A small masked image model, trained from scratch: encoder norm layernorm.
Rows from block 3 of the encoder, named by matrix and row number. Rows with one number belong to one attention dimension. Each number is 500 + 25 x the weight over its row's rms, rounded and kept within 0 to 999. All counts start at 0. Numbers have three digits each. After the name is the row's rms in percent of the matrix's.
# v: attention value (encoder.blocks.3.attn.v.weight, 128x160), inputs 0-159
# proj: attention output (encoder.blocks.3.attn.proj.weight, 160x128, transposed), outputs 0-159
v.18 100:500521500554524481503467452517487506496487510473538482505490458465522496491482534511559462512490472520471493536501494496512514507490512504497467518502528544497489489497551490532516470497493516520500456508487503511512506479454491538500537504485494482532515498566540497524531476524506456457513516509542521541499462500537504542484475529489496487428497538510490525458501479500469497505499491529538511499449489491476461496527453512487516491501504495470500462446479529501538482515483523
v.19 115:552513483535495471512470518508488470520481476513476519449504515512476462512497495529437495465494479511487556474495469508494469527512518474497464499473456488483516526524499517496493531509513505501485488495508491530503489490417513522488500527520494532484477470547513469483501483483502491534483473485513496520490489522522494538464523510493480512496488487471497498525517482576493457497509526569518509511501531511539544477452484495515491490415513493489513468505514504549492527493482511
v.20 113:508526497504470479512532501501497475501517539474496521502451579466509449507462494572478483479486498507504509512508434530506490508493500507498502491482475452505508519504518463517513524497481502500502465502441487515530516511474498540537468498514488494516469488534525459482481506522519496528485477477496501497503477518495502488488529518508487493530508525499492522469475488563492465503496516495479479507422483505518570521472482536514516495458516546498505462490469522554516498505469501
v.21 113:500449473446516500509507479509480477529505508494500495496512518527458505451513508535473480487504538496565487538509499508497496539469501491485521493504516502504526511504464506445498498509483504493474510507477501469480495560484508544504476489483449510526541490493529538524491538517474531467507522457466580505453461494511501440493484492521513493509506523494464491493497438488552505492508480528461478500519540506545524500542491527504505510516498489515504486521537518469509482488539506
v.22 103:526532480528558497460535506484482458496535526486501484496511554528440545509511483514484520470506526535497492451542520498477475489486510491504541486457486482477485469496506463513523527511509508481472471523504460494529492491453492510567489476501453512498496466459517492494497509469521492487489489510461474504473490509479474520521510536547485528515446461506491488491502491487515479512489506500466531500524482514545546512506506488465483492500507518539499519499475543508485520538492435
v.23 113:505530468525498512503546526501489499533545533527485522489506513522501465477481446553475456503497461528529511470526463519533458507515519509499520512533475528491468504513532476482539477489474488519523459503460480470515487529483517539489512499519529497509490515524474437501476539473480515519495548500490524505496496523522474471503472507564494488531510537510467534508495492506505478490469542557509477512484461497529555497514475478482513496507493479496503473508453474487472474459510505
v.24 082:486488472471518489477452483510476459553494484510503512479538458506467490491568521469536467517514484530552546492475487485520529511505499515483481510507476552517484475485490488522489488516524510521532515498475490515468499503484496548476523516508451497511491493525499491485518479480450492488490537519523550555480476476503526517496497507468505494506507548485474498508517421480526507475475488554513500512515505521499523482515484495516504435456488468475496520503515541469534499521498535
v.25 120:506504490562531525495503501494490498558475516505504503537488498494488531477500468541475484564534531512503496469485490493515434550489505492504488497483505519497487472499525476508520484491450510503493504496486478499486480501489516478505453489540525517510523463482473506504504482445530506484496530559433481487488525470493480529493569484519510537495497504488523514498503524522504516504492582508542494506505484524496549505475507475492492451507530515531493520512511495543447459502519500
v.26 104:490501500474475492494531528503504541531504525539488511512506506482504546481507468465556495514533495467552503545484529518518523492516473521504453523489531493506494518490517517481479522512506494498489536500524505498495505480543493467440502480494511506464501487471427561454499479490496519534503518513514462510520503493472514510455505502445473508539441508503494483553502501447486521492443507518504475505534502497480486506548487463542521479493502468527490536509508517461518513477512511
v.27 105:466469524486486499524496483496514547491482513502530512557465483499523535518467496459538497561520490452415478518497488496495530459491489506500492523522521491509485519497515504514526529492490513522505565489547497502485500488500505506468489472473496470514525508488506503523483546502513483515524529509478484505482477489502504481506521496492503512476555499508499500527489531429434529504474545467550528484492464484490446505488543454493505501537505530521487503482523466496499491540501488
v.28 082:535516506432463514511439504519496473496418480474469534518510485524460553528520480502476541521473531493485513480501534475485469525496510492495492489466487499519488501522491530471462513501495512477530468495490484502454492509474529536516508520474486475537505488516529501559519520528494504459505513493433520480500550495520508475486495486478561468473528509504490502533498513537506479515556508486520519512479545497484509473480507491514518471500531512510508480492531476526508528526523506
v.29 115:489472483411466529526490507506509528487522490487467549502540504493519541571505473506515534497465488443515498483505520511471575428511491526498514501516469481525475495513451529498513516497534479455543487477513495500485515516547520528515504491504469485501484505491495470477481531511508494503508512473514527501509512528497510466516494511465514468542459501516501493468488453461528524486493499452479517482491503474481493509533500472490527520500471491506497498493524525450520521497473508
v.30 091:533500511484490505496471460507497517506459543493516493508488434463485475473511526490511471496555521551545462510481491520493490558469501497503514501478513507497544472477479503521525444494473525477475480499465509530482508537496502501529504499518475487470508515488485567527478455487518498509511479526454554521508490470498485495467526571484502496476523495537524490502501493513492500521463499502487507507520471499495503493504507519499508464487539471541500559492495496518451494523562533
v.31 117:517468494479503490507478514506488496480461516454500494448542494557516492477495501536524492469459493507532497505515527510481516483501511517492506497491485521490524489498502549466486499493504519510480440500489494515469515501448489549466554498449474476524509502543549521536509498552481495488511477474533532508493468541538497509509441520503510508496466472519478509485505436492524484496541469517502495490460524488501466490551470530499520520514503485503510432485513530475545521510509504
v.32 110:453505516470542553507543511488500516503521512500497517525500505499517488479526513478542493546487531499507482506486467509517563461520482512505539492519479463504461467512529508487509486492494472517514480501476493502509503489548497486475497506535473456483473499457498483509486502510488493521474497566501504467513537498473500513560537494477498503564484541488504496468489519445502521482500467432463508519470459514482503533486484519506489485556466525468497515533442505489487470490515504
v.33 112:438449529479510500525492533496511526469548491501515500539493529509492508494505546459514509493479508458442498544490486518489578487502484498502491499513525461500474537490488492494505529506507517499499549500544517470532512467527492515517490492490466487517508484476556492466523537552515497498501501482535469474465486489470521474526514476500481507495470476487474454489504499443479520490503462460493510515472504498504437506500554499504508534539470533487488495488520486484545514504486494
v.34 116:493524506517586437473482450501489497490478498481518502458510529540487489507528507459500496490530512571502495497508471493475486512492505480490514487480477515496502467492493477552497484507503536528526484524500491516454500520433493541519518521497446497492496491532506496539513487509487459504512515511475527512500486485506493522525505524486524531488528532498497499481504475528467469503517449531461510512474500522546513493477493538503480456467508518513510497480474542491529500586529492
v.35 117:472511474497504531497514517498490489538468512491466512481531517572492513534491478532514526480457529517528496444509536499498504487483510519501517489523486535518435472490518464529505489500497514502533467502489449472454499523482475508528486487533511445548500465506477465482485497467498466448512538544449511490482528494520517508502494483532519516520458490520500468456495478513506494483559524499503530515469483507526497506517523496480519447467476501527504441495480514525516507514506493
v.36 116:500549523477494543508550553497512566520477538508485512525476540534490523519461463475531486549512485513487505529478497496554489482511488506502494510487489477505476522506537500474519509494466503523522504484505472499484521481524484479483513477472536445480488507489463488511464542506505493526480494545469459472508539484493488531514466489490517479520494525496500482546475546459416519499496549489538480517463472502500486515478498517494521454508512547504491484504496467514514502509488503
v.37 130:464489492492419489552484529505518507512491479510489516513503461481539521507475486535485516534463457430462535506498499507512522469502511497499487524565517519504495535524489530479493511483510462488507510470526515505479489513542527491458504502489546505517500506511486468487495499490522523511505533481530507492528524542515496469493468444503489460474546488498492509517500523490517533497510514481517492467492501472457459487510523424521517527543491496502500449501544487498475497460486528
v.38 097:492493485456516503489457536504487479529480513518515499502502545523457554488538499469531510497526532493520499470503506513509542530494493488500515511431469478480488504476510527476494520503479530476450525502496465486474491496466479516524516486511396495515493492486548552455504521526503485499489515495476496525481474489512484500482542517516463532492459496507492487553510462479505498501489530499503503509544523542527526500503524495516490428472519503555493497504520502509536514521495499
v.39 106:511510505507524453490475453511492495488480480498510478450494507522496499498525505476509520520524493551507531501507487476478483539488512474488469497486490514474535492492483525503442504522495518530472515507505500549468500482407502499491522517465499511504505498516548556531527444542468484517499499501488487548511497496505497508476488513440485527494495492507528528520517488542478452501502487515483495516502528524522499474466508525535491457446546492518510488490536532495550522566505516
v.40 103:518527448566508541487508510498498460504572504503508482494507495478464511475527495541467503476531484547506513487510520492508440537505509481504501484520502538488515501518504477502485476483510471494511505503468496461547499466487501491563510520546520557508482486494456474487530456454514523471493513497517469486518520505471483518462500489534479491484460495481521511428501525539519517506499508518492466510492508490503540483501505528492492517469511459489495536505454503493454479451490508
v.41 092:535526487524474460478528500496500454449484489488495501457498528486527481546492496537475525489450508504457513466517513477472447445498517492504515470479495499492507488501510488537500549504541488459481459509514489527516468463498493491519503497485518526468471499523534458489486462492487484496494463476500481490543531557519498502520509501493480499488501475500497556497494526554499427534518497480495532478515532518497529482445465476488495531482505509497512484509474545492474508507466473
v.42 118:503536507486542518502495547504502499509497523508513488574470519503451523464511529477517494544532528514502508554471489522506509546481489463497497494476533476502492513486520499445483515510488492470503480495487519488505525480534506468547513510499515497499498486448491514485508524544555513477492467521470501477472573469457502514481496495446517492489500513477522463503509540504471515509472461491486472525451498529487504497460508544517483492543512528512500502499534493564476485516511523
v.43 112:488535507515514499499516518489506515521456511461461538489521545546486529546498477509484525512497508527471518478484487476495493459498499498506493481507462486502479485492516480544537539521512518562533515498504459503488496484489453486510503505497503441501497488522487446497468482479502449505476531559454466474514522487497515527539491468519475509511478502474516494454496511522459514486522537490504555511445501493526498502461497496503506441454497544522504483515480511537511503534464490
v.44 109:482512551493522447500465487506490520475484497514533488535456509539469482474500551458550499492476490527463504525514469518510523503486501486490473513464530471494481536465536466505490495500495516503486505528515511531492489506508499538541494478524473508531508500500553534499508492552510488478525481470509460546464497479519518502491485506501542530464515491523485457550493501510446467515511461497506481519453475512485491493494534519530515470517500536492495487445514499496552531550505468
v.45 115:491494510457489546504499544501507513519535526517505490580491501456483518470518503498510479544550529458496474467480534525517501519503489494501512521491501476498472500503496502463512483496476500457492528493520505508523499528581535476533503491538482515486497501446509508452499494503536536494507510503501487502481514456464486502516532517509517495497475500500507479530494535436515564496435539462534484499530468503484502500520545481489498507543499500513483535506522491506449496497526517
v.46 089:542534507506504535467496530493496497504472509459461500459524506494508463538532517516503492451532490534520497517474498466509509448499491514508526509467478469505523483513498520522544531529555516554501490495498484500542520474517435457484570480466489476480467525524507474478469495490477454518481486513496495491529471468481517530538453510488473459509481525486516486487498481496510533505491471521518540507535479503498478494472454541459502487477474499474505505537519531509507500507477493
v.47 116:530464476478467507527490465507503496487577496513494507459518497509518503506503444543467482502487464447478525468518499464482458469517513500490499504519475512493505526540491536482497515487518480531510524483518508508528483491454542538464534482447503511504509529519492455534505514483466522515511536474534515504491471534533465473528471495510506474550473500501505567495495508473523511474481569515502487490526527471500509482531496501486507533511533496460508500500524500450521498471504492
v.48 118:513506489489499443516474461504497519488488462500511457476504490484474545508509518475503528495485483498505502530525545485481504531473498494494496508480556507480541520492456514488473510500503493454477479505546510503481479507482503490500500493450497532498514490503531583499534482517498525469503467457483536538485509530489489473464458513463520488444505469521483467500509464506513487515517468536464499481556555503514473506518509492499495531517496530525502500474564554468519525534496490
v.49 100:512492480513544533506492486496503501531535511493494477516508482496517540518507494484548471547501478447486503509496499464514504504503492515499486499472551515476497481503536512515509505503530490533527540486488517475500499429531484487495534489462485476505517490506514477477556537524472490473476519543505535478519470503464484519544466504450497469491483514470552524473514476444489559489471516515532512488495517516493454525494443520468494518510448487474491509529528532482523457490477496
v.50 123:488470495496499557503503553497507535484539488551525492554476515541504481500504507467541474523502502431452496503503462500521569480525493501510481528494482462483478506498549515474515505493494504471506523496510502472542503454505493533466528481486457494510471510503520469457505547554505500489488483500568465491483487497477492545541542484476502517525504512490521493535510525466466531481490521504547501500500477507476488515483530488504486521516487486477487525501462491501496502463468492
v.51 119:486480504520452473530515491498515503488463482475504469462518486470540504521494530533473523480492511492499481544499515527478521460492488494506510488499524486474557490499449524521517540509519487475440511486521499530486499479496464446468513515486512495461482499522542525464468434517513482529486492528484510484559519532485488483505487510501441491482498451484524495474508496528486526522503484503484553467543508482499491514465521466487501506513505511526503486535561550511455491511473512
v.52 120:493545487531532491519475461501511499480579493484508485492506469455535497535508517507500501504509426494429515488526498498483542479518508487502506511509484505464505494517501520536512510489540486481502479490529517521520489460487519509503553525495499528496461527529556456478551481531515488511494499492579494512522505522490486514525486520486474452474504496484511509472521491495508494505461484510507540475513480500480474500477481468473482534526469466458496504492493556462482502518459512
v.53 107:526537479518490476483438461512505485488460485495503516486501462489479536537497499476523517486505451540479505510501497473500500513499524501497485503503506560505534501494503504555493497502527519473507502495494494517450504472466472541494527529508483497503492512546490509512517502493497467480523501459545522533546456506537518520436475535501482463432561502516505502523519486540470460519514477506521508494499525482509466465489469472511504495432491485523503491467479480489523531531477525
v.54 070:503501479494480506485486475509500463521515479548512490483539466483515526490532480491525520532485490450513499460511465470485541515504516521501485483503485539473540485475500518478472488503503493471440523503465506520494483467492496503474505511495470491498529521482512528507507500525500521461492504518524527543546453544499497527479484501490441487491490512532524554496543454485545490484480527444528533480532521493504503518519459462550487515445467446511491523514489478465502493470486524
v.55 119:481450509448444506534501513507508517516459502493482501498498481428552446494484511531480485467481525467557475515486522550489537495504491517496532502503539484500493486508450517485495486496488486437490462490498503515478508550534524479484477514528491510457493478512507511469472495511499522537494483503513545473515506514503498457504512531489525474528536518510461464510486480487540511502495477505489496480534481484490516507486516466471514516570506519505502478525544503504464476499515553
v.56 089:466485484498468507540503533484516500485499480528526462500503538514535511504515507483524529512515549458544491499494527517472543473493479501498507494497528483493492481482486509490459530499495488451478536490518502458495514446480470462473512483449494510491482474487519531462499476552497506484467494534488470507507570502458490485500527455446463529520470513487508478487500518505479526517490478490488521472557513519490473523458546491529502503544526529530499515533522541512470483469484478
v.57 105:501472490522467444499483475495488526468477489509511463451490524487507457559475499465522470443478495487536546525512513473526501489480485504500519521478560482506485515473502476584510493505517509494523506524524499441512476504486499524500514489469472507492491461541479497474515531468492485497511476474479507523481501501497498475503536521497523492501557503511474487528509453502464543508503520567462495484538492517500508524483501517447485518523517514507504555469505527479519497490491477
v.58 133:515458460464458488524479530507498474520466489485496523522520525502493537473506477544460506502486533472521468489516521533476469498507513500494510506503476526509522495527436511432516526495487492445477482488492486499499499535496514547488488494480442523514532489482514519499490540504500537464511504434515528502481473526517484477476506502536500528484495523504471534511497466480562497516490499511495476483525531470516538485532507442528523551506493509555502470510524488484463516473507510
v.59 089:481456500494485474524455502507492468498468498459481507479513488488532550474518500547496513515470521506564521529495508520492483495503512507495503473497541510499531464498487569510475494500489496467488437509499490518466482508487490534446467526525497526505515447514518552498533464476516521509500506515493498509530494537514508504500527465492482547510448476499466493468517456519550514503540444494465505480464519493478507504535489465535506513549531492502505467465530524518507496491506508
v.60 081:515500486490493512471515429495479489528462481480482517474516433500512478520495485514474484543455465530496493493490508463488488505508508521499480507538475542490510497494469466482511486519530501477469464536471487549479487508496486509459480522477546483467505506494499511520466483484455491485481452490471531522503488516518537506483488540455491473481493460498495526481533448543531446502522488500513544508510517518506491504509449480481509493443473447487507494496483527491451516508485534
proj.18 093:505490503469483532501534520485523541514519465512480548489514538498488484499522453490484561464523535476527524450482503501503500505531489482499528499498479477485523497489465505451527518466513486507545535505501482509531510534533465497496463512499464500483475503462453486469458511490484543532506499498453504492510523480460517463544555483494470522554524481500497458549501499512529472499514495496486497505529508488539557495466516502514488495487497516510484551543517468509485506486539485
proj.19 106:476479515495525488472525464509519518467495499474524477514485501466515533493516524472544502514517526522512429510511539486493514476481492504502531515513514550515494463497516479499513463500494501519509521492486485487521499547552489528544494502495502466534519504466465529524512516506478511462508526475502535501517512488488495469511456511547545496466503507491501509478497516476485507530502442452462451488500455482466469509553504520504491493539511523529546535480467516437521460494542483
proj.20 112:509484509504543519497475498506502536497463456538497461477538451523487539530538498463506539512496506500506501495501546498488518475517516485494490498500503549504504447509471525477506466500486530512488523494568500490469462507525470470494523502489498508503530504475458549499536488476488524480497518513517497525513537493516500500522452462501511480437482478515519496530506476476510535491505467530490508504583485492478434486539515467502473487547517469510503531505526489461507490473512514
proj.21 112:506525540547479519489498506492501551528481467528492500459518515459525487559475496486535542471492481486435500466496489492503525448527514493489472521526481505505466490513530498529505482503511500500503486492539474525515521463500484458513515495507528450479463468518467513508512460476497482523498479524541466532528533489494502572506494490488486507466492476521519479493499520511485464544504508538508494507516463516453492517485494503542507504494540492512497504497505466560446525486453517
proj.22 098:493477530483461515510520479513500488505444484515478492503484447508550460516502534511497482551516459488504537532486478484502530490514519510497459483534507481526495514505513513519449489498487502527494511483515511520454497496525492475441496501495565491537521480537487530531491494509467513521496518493535504494516516497531510484472463458488520456479540507498529521510519489532504520479503524504525464527493514512440434498478521521546474519488503489486504492515530441488518472447478543
proj.23 110:500478538511524513508469490478510492498450475487483464489504494490485527534539532459509539486511524480491480488495506494464528497488550484487518454465487483528537481510482493524469521477501495510467544492553518573487513500504487459535499480495485504482518475491510546518556477520500485474493469461513471494562490507498512553475515499453523493476474488504540468491496481517493549505526485475472520524525531496462461500493547504524528479501518522511490514511538529515516518534467475
proj.24 072:538514532525498513518534485495532576485513504479498487493486551502528488479429460519486537471508529477453461473516489487505462523497482485511527501495496488488494509507518499464529482501474471485503493505485494508582536513497503464518482495507530458490504503496500539543488531516486536516514513481468486493518505518472491522499533508557485521495484468521530472501488557491468455519536487497506481491503514472516475501486516541497493524507518530525482493478486440550452510470493486
proj.25 113:527518522481476483503521526502489479459516514499500507462498503526499461541516514486500465458489500497519493505495501504471530462504527505497542460484493475510525504527507516535468504514515501516494472510523534483493508511500491492484539482466476493509478507539517480512504498544476494514501477451560500511527461530530509477481400489468518458528492507496485495510494473470518503457510431494449492527509535484524450514522498552531507534510484486501515481494482486449550549493483492
proj.26 095:526519478523500506525448489514508450464521494498509495516480484537485454495508549492452484506466503508458494468519459480483459502491509501510564484504478497494500521505500516531515485507507494493511467492477512473529502502475546533522489495520475535513493512510563436526517539501495447461489502501494525461510508532527474517512502503546517505508538517512510516481498528498500481479522493446488522474450527518534518510459539504455500516535511519472472447487478470516463513517464490
proj.27 101:528542469510493504500489542493509463478556529484496504491528537503488467469512482527483479480481509520583545494503516504496493562496497490504501459489479492480509497497490512507455497488505489502535466499472530483510519510546488500498480504528510551490483520506513469468509461515491487491486456523504481457516549492493506520502509474485496492549454495509515486476499461526547502458508498494493475511517547507533572487500464546483499487471449489469454482513481538488507522470515502
proj.28 072:495461500539506450482543512490491551519549504501544479455507552475541437469462522522516454488520500506529451539518494560510521484486478502503494513538504513468525499512496463508515515487486500514455528503493494525525510497492484500481483499516503499480501511499502494436472457504487499564501524493546516488490467488495509508512509496530464525484463474528509526481511507454495494486459464535489471501515470481533510522540470524516490541482502509529516535478495538484489476494490489
proj.29 104:486512513567526477485486507490511477503479523536530441494504499520489482408472553466515470508527506516494515529508508497536452564482513483500492498516525505478510509487545446489489500483499487514458533507488523514526501480486517461448505498504557534487526527475504533511516480487480525505489500531477452473477511487520492523467535497528473519460526487503506490522499549518469494537508504520536497530518503530515506488484515486498507472519492523478500503522476488526454474512538469
proj.30 089:481534528496522524520547506511483498525547432496523523490502530546502493532507458537494533481480519484469523452487490499524505476540492518502493500493514505509475497525511497461487534519501482519518484516506486472486473460487537486493489499490495446517500454523520456499499538521444535477497528506525501525482512524489492509540445420490488500524477511505455479524492507480523460478512475537510484482509525489503515527504509534541497516532504510504467478505516499509551511465444468
proj.31 113:468506489518493513503516470483523532543500451540512525492490519416490512512512515466494558498526496507468513496498476516536503507526494497495480525527492502512475530505488466493540490475497480491529544483507486523546517506531496485550487510531501501481501509472443487469481494464487513521491527489484518496505521489466504491514574495509461486474551521495487469512507544528487485547485506498476495493520446497483557494462502479515503482476505517505494561523498477543435482497492516
proj.32 103:530514494484453486514476503503518506478504511482496486515486464540476514521460466507480521469495453487509516497507521494517429545489499501512487518460534528490523534496459486526482513521490517486484510497515544491479501491471464454521518507462528540500526528526495511488515502469542516483517500455489460538488507508520500452467477469519500474458518469514500504523502488517495497476495514535536539481527550477522448476505536479490510508471525440503455517465550483503532531518476525
proj.33 100:517560457501466510486504482499495493492507540508491493515517493492522494485452457514504500530515465519547511493504496479519453502499493498508487514515485522487495480477497521510502465503500495464530481502466512498472505519532485490464500507509541552482503548482446502531439472436509495507508474547470482518512548482518507525477511507503513513499562522522540545516499489518506497511498577507523488486540491506497563506495445491458485495460492454497470502494503503513451488492508524
proj.34 114:515481514491445552507514513501519533497520462490506504523486496470503498520475464563507543479500489470493496494494516504525515516522477506497475517504511507509502523513493513455511524510495480492497509508459482513554501455518472474519482499511523443512506484503506532499473510499512584501504490515520495510495509497492515461505489464556475486471477458496485492500515470492541480525488516526534478499553484473457504512519476523532503528481520472504501555489534464544490485407464519
proj.35 107:532491524509507482529487489493519550483489496504517479501480499451525494472517519478477493548558473475481495537499460485519483496522514486500503476483498456492568488516505477503487505480502485506460507497506525567537496489516517475472534504479486543484495534509507565522498502529489559552495488462540464510527475507504505483505490521486473472463494508499532547542499497498480527520475490515491471519526492502463500494482482504541489559546508497491497563510510467483487461476477506
proj.36 114:514475472534506482526456502502516454451549498494521486517505460488528482495536517515456493512487509495522484474514457507464485510487494494505511461476495517500514476513467513554476509483484511482484490500497552504482464515481516512494470510527460593522513504513546478475547469501523474492505525483526504507534481544516508493493534471497507505502499501510513552486495463518548527441492458471490554478512543494509507493506527477508501535502486446478472512468491530486530493491483507
proj.37 127:503502499513547490457512518496491486481515532503512498503513531496460492470516544451523461488534541545534458514490521507495490532475503494498518478458484476493516476484510465519516502487516520504510507497508520492516533506502482510522485508518464534469500518473496499488518506510487459489504471506470469467493475473480499530494560561473520543536462516493513481473488487502477516491501504477489522511509509521557545494494488529424515488475476536487507517517443538465523524559549462
proj.38 087:528505506528507496517539443485506542487524507484498507482517473483528456513454502529487500514486481505483491515505475489491476459518515510493489486564513511531481506522504479526499484490494501494552476485512517508536510489514507498476466490488584491518522473495449461566491486463469516505491510503513492487500536513514504514490459448516524471477520519523511516464498531505508475475490456535509485525474496489492478521519463529534499584523517484485479507478503467513446483467456514
proj.39 100:514487497497486501489518511498504513508511486480505516527495494466501504504488509554460484479486508490475464520499518516505511483510469512503508524503503522517463521524501505489568499523489521471547480503457459460540490495541492536531468510539478467506502454516479466468476537470523527503502501496511550476472502493496489505535514485595517483477519485466443493477500516478514487525495471538498476484513468461499536515529473520490498535499500503508558522482481490525468476420478504
proj.40 093:475474550459512455499537503501499483519418509503466499500497485533511478544493518472501457526503507496490476500484472492489540464462521521487536505476502474504502473489532480504502498506506507499449495487526488516452484526487503496462496489472502460497487478489536513536489556505469482521503482488483511523519454499519507508509484547468545508541522518485494502581490474483489489489501503509484501508509498536479447517481518441492509489538509542522476478490524478505532530558522487
proj.41 083:463453498491522489491481488505483487528484498505499480495498473505465511456510517490496477514556473502539514552487535547491526550499486506484471525498508497512491516502492502475490483492489521551503535486495500486497514523478500530481505499496499503521535507474451564486530534514529511511490498496515525482456471471496498492463487537511528488479493481470504474464492498501490572482490520513486472511452443491507455473541491482472497473486502532476589498492501508471538467510562501
proj.42 117:511483504508435484489528485520482489474537486506498499463529472511542462546474485548482492487473486526505473468501491476499489459500462530499498534492489532506497493521461510553515503523487518508480496518524490473466471517458488510445463495497488527516502486532514480508481455460479481522502524505518499529519453519521485503523498465521500532508519496519453556504493460486528474457508531507504543475546525477527498530535496474479499536479518452497472506469487495447539520479490491
proj.43 100:522468486483511492507465495498529527443521515511548465531475463466528485475504490494509478522521467489521476525495493492508492550512481485503507480489522497476535470505509502505445477471474508457474488498474546524506467507507518522494505504513505558503498531508505563494515527514518560494521486458536491527494490517528502445463511527503518483462500487500508540552518455479507495504492462500520449515543482491487491475517498508511476546522497458469508524459507493477534480458543507
proj.44 106:523518464518458540481538499504487492507545488488486505504526505457523500512477466535473513537523499474511509501497512484487494475524476498505504515500484512499504489504444555483525508505497520491540516502481484456503520478516456491451473509475490497495504485497470476503477497483499509527490515544490548473498527486453501499543527461506461486510534517527514544471514498485541527470471537508504516495570522487515530505518448511473479541494502455507494526528522503515468454433462542
proj.45 115:520530485546493481511528505501489472475488524520495509442520499566506487517474492492496470484471505529514509513508471483480483470484526522493523483505512495510525505504541495551478521500509491525507477515519530459464503485445507490430483493456529512511507508527490460537515513491458447508489491518503476481517501548525506518445461448474499512545538521505495507475496481533486483462525496499466513517467559512536504526498487519503513504514493496508438463509473507485531528501467464
proj.46 082:475477485480532502544466461524531541459518484520527499523477485485517531487479455482525524531474496518478510465519483503519499551528471497502451508497513505484462489500494486489481489476450490456516511523474521531478464504450554564516460492530513498518507519500479515510511533513529546470498530488495504524486522544511504480485546522503488549479508471505482515503502504543488457510521519463503486470434511471500477490522530467541470494492509501485490483484467482522514485521536491
proj.47 117:474499510541534487486507539484513492520417520497505490501495525482468513478499574472522483489498533524530469534498518543513538528465534502490514476522478507508483514506530462508488515488507506467492504481498499514494544530528479483537490497562521504480504476486500521465528495513514465505491464488487499462537526483489500533449534516505511521472525491497512436501519492530477501548516458499471500509490477515501510504480505490504527451482478534525511461517478531549442513532506485
proj.48 111:486472522502475545476515515515493470521505493520480540519512503493533445498498531543510491502516541506474525513484497502520518460529464511498461527523461490528449498491524502501535499513522506548518515495470460490527536476513510537475483516535485468515477470503484443491451495486495479530500538542518503465472492466489487554542543484525479515535490523490499521496503558504518480526486521469536484479443465508481523505480480516496483504472510496474531513523458452526484487470515502
proj.49 094:510498487471451493528476521497509511464490511509491539502497511505527466489494496499494520470498535552543511502497508507505504512502479495501506515529444500513497535496487488500471486471502488475477462506502513512531511557486510522470475484522514544487482535484497508494465478478530487524526476458477458512499519498550496491448560511513492547556480499502452480523479528546515433515516494464513510503473527486524516485477533473516496468469528515481486491473460461531478551547539505
proj.50 119:513536483502497462507487469489503465490503545439487517471516496480496528476473485492484528489487486554562509480500524510483438523484513490504530475506500544505496540499454485537491517494506484516528499497490540519475527545514494481519472494507537559504528524460489477539503466454512456521511500499436491478539526507539499457448477509525492504496502521523501526478497494512511490477500501461476518503483553490543497489513467471466529486478471498500495469494516504481503506554514511
proj.51 114:490503494451537506481480505516495491497516505521507549534481481488488504490513489488527494505503471516484541493482522478542492523523473510495459516489490502512457487496544493483494471510501515527556473493489502463506470523507532570530496507521496498523520529482451485509523559478501518460515495482515497526419494478519498503508517494487537500494489520486460498505491517486519475499515516457526449481445480518506510488527464520495489507499496519460531505484434479480562516493573475
proj.52 115:481455504463474497481519515494502466493440510511487525515506508526476502456495505495522499490502559529570508509480533497518476539494491503498492500496516491518503526475498469459500517488504496508526532506463497507504522524512479524490454497508514483493541497456454501505459518470478512483507492505429496472458498481509508487467546511516523550516509487469486478501489517532492504512547530463531471508474536483532528492512512507480522474456493554502528509527483478513531511519579455
proj.53 098:471472522486540479504536510491499527501542481478502487509514546495526437469516485520490488502522548495511506470516492524499518529503480488503501505494504481486477488489492466414524496477483487532510511503467482509560502513503546507503463502497503477503496485460513493490480490531464549519494497544445510489459516470472501482570551521500515558556427491486489485488490517489528504512493508529526481508491490513488541503495513519481498501520486538491510526511525524513503461495547480
proj.54 064:502510501486530508534493467484466509508475530451485550480493482532481496496479506473479503481514511511502524501496550526503469500516502498491508505535515502529483531503499485508494478495517479520524470500522495476527506526499518499501500482500536509489506491490498481464514518464469475537515485470453492483459517481505493464507525518476546519537470521464474435528493574499469485525502461578519478521462510504510486486453533530441544476501514540473556474498501525521469518537514490
proj.55 106:492550506526531505492495512500481496497530478540522506477509516558448539509513483472526525492481485510442514488501501466524473477507519505489461526476469502512505505502539484496535517510527485566509521499533501479522474479469508497513532500468510463507501557460475502511542490496505495456490525491495470524469494507493497542497460437499461515458441474511505493469491526508476510496511519466478522489452497501502487508547487525535512483477505482490488524503442523481509524501502434
proj.56 082:532497515475501474496479460520481498505503526484492537497509460471488505499465512524458486478483445536466508547512512513534458495513484516497464506495480509511489537499495507528524480531522489524525456484491516517502491521489519526522503505541487519525515546480487481525497503448539467518502495485509496464457450506567479508494492522551519486467511489488477543507507512456526476472524515472489475482435499494540517502552452481466515547467508482478502486475478475471512527533505508
proj.57 106:493518524490522564496471526512513509538521480494502526537504516498508518450524482553503548516523503500464472494495484515465506476529496492491462481506441492512501491512488521437513518491508480527500502501468495562522533492513503521481499489510506484510495532475516531540480471546503512491496531532521492476517499477491497521487437464513453512490432508537535519486500537504540470510482513437524507502474494498496494491524477478573493497481480503494501445520504483533465492491499509
proj.58 126:478518545558527503487543481484493503520504524553496477435516508488482464533497545440538484461523468508475521498500485505508538481486539497488491510528507487495484515492576490558473464492521491557502529493551501499496520490494503444519511507519546478488488494500469506521529459484467470533492488541494487492519517488488502541492495513467488478507496471509517433481502522507464497503510512507472492534484476545470483507488491544484518452504513510490497511511500503508489503530489488
proj.59 079:492531515499489509459554485504498539519499472532518512494518513484448460508494528473504511462520491477440480511496524495514493481496515501507504539510460507499497503490513456468548457520507527519503547483513511469555513507517498469563541513472480463485489577513459477510458528485467502476503527472507531490472509486495495478491495514507498455456550507480496493527519540490473462535477524504502482522524467494529505490485502539469503506468491503516499539511470469476475508508535513
proj.60 073:476486512494510494528468513498476485478499474520499493489479504495510507447506481505501513468547546456490525470485536506504475531500460484512498483454532476508485487507511516504480506487466493530497511518517493509534479505503561488516532489506460488499500465530489479458504505513512507521511513478512514500495473492496471498526510502511500509537468497477501483518461571499469518525497482513502469493468477471491487484464553513525511457510509534482636494486505491504536473482534448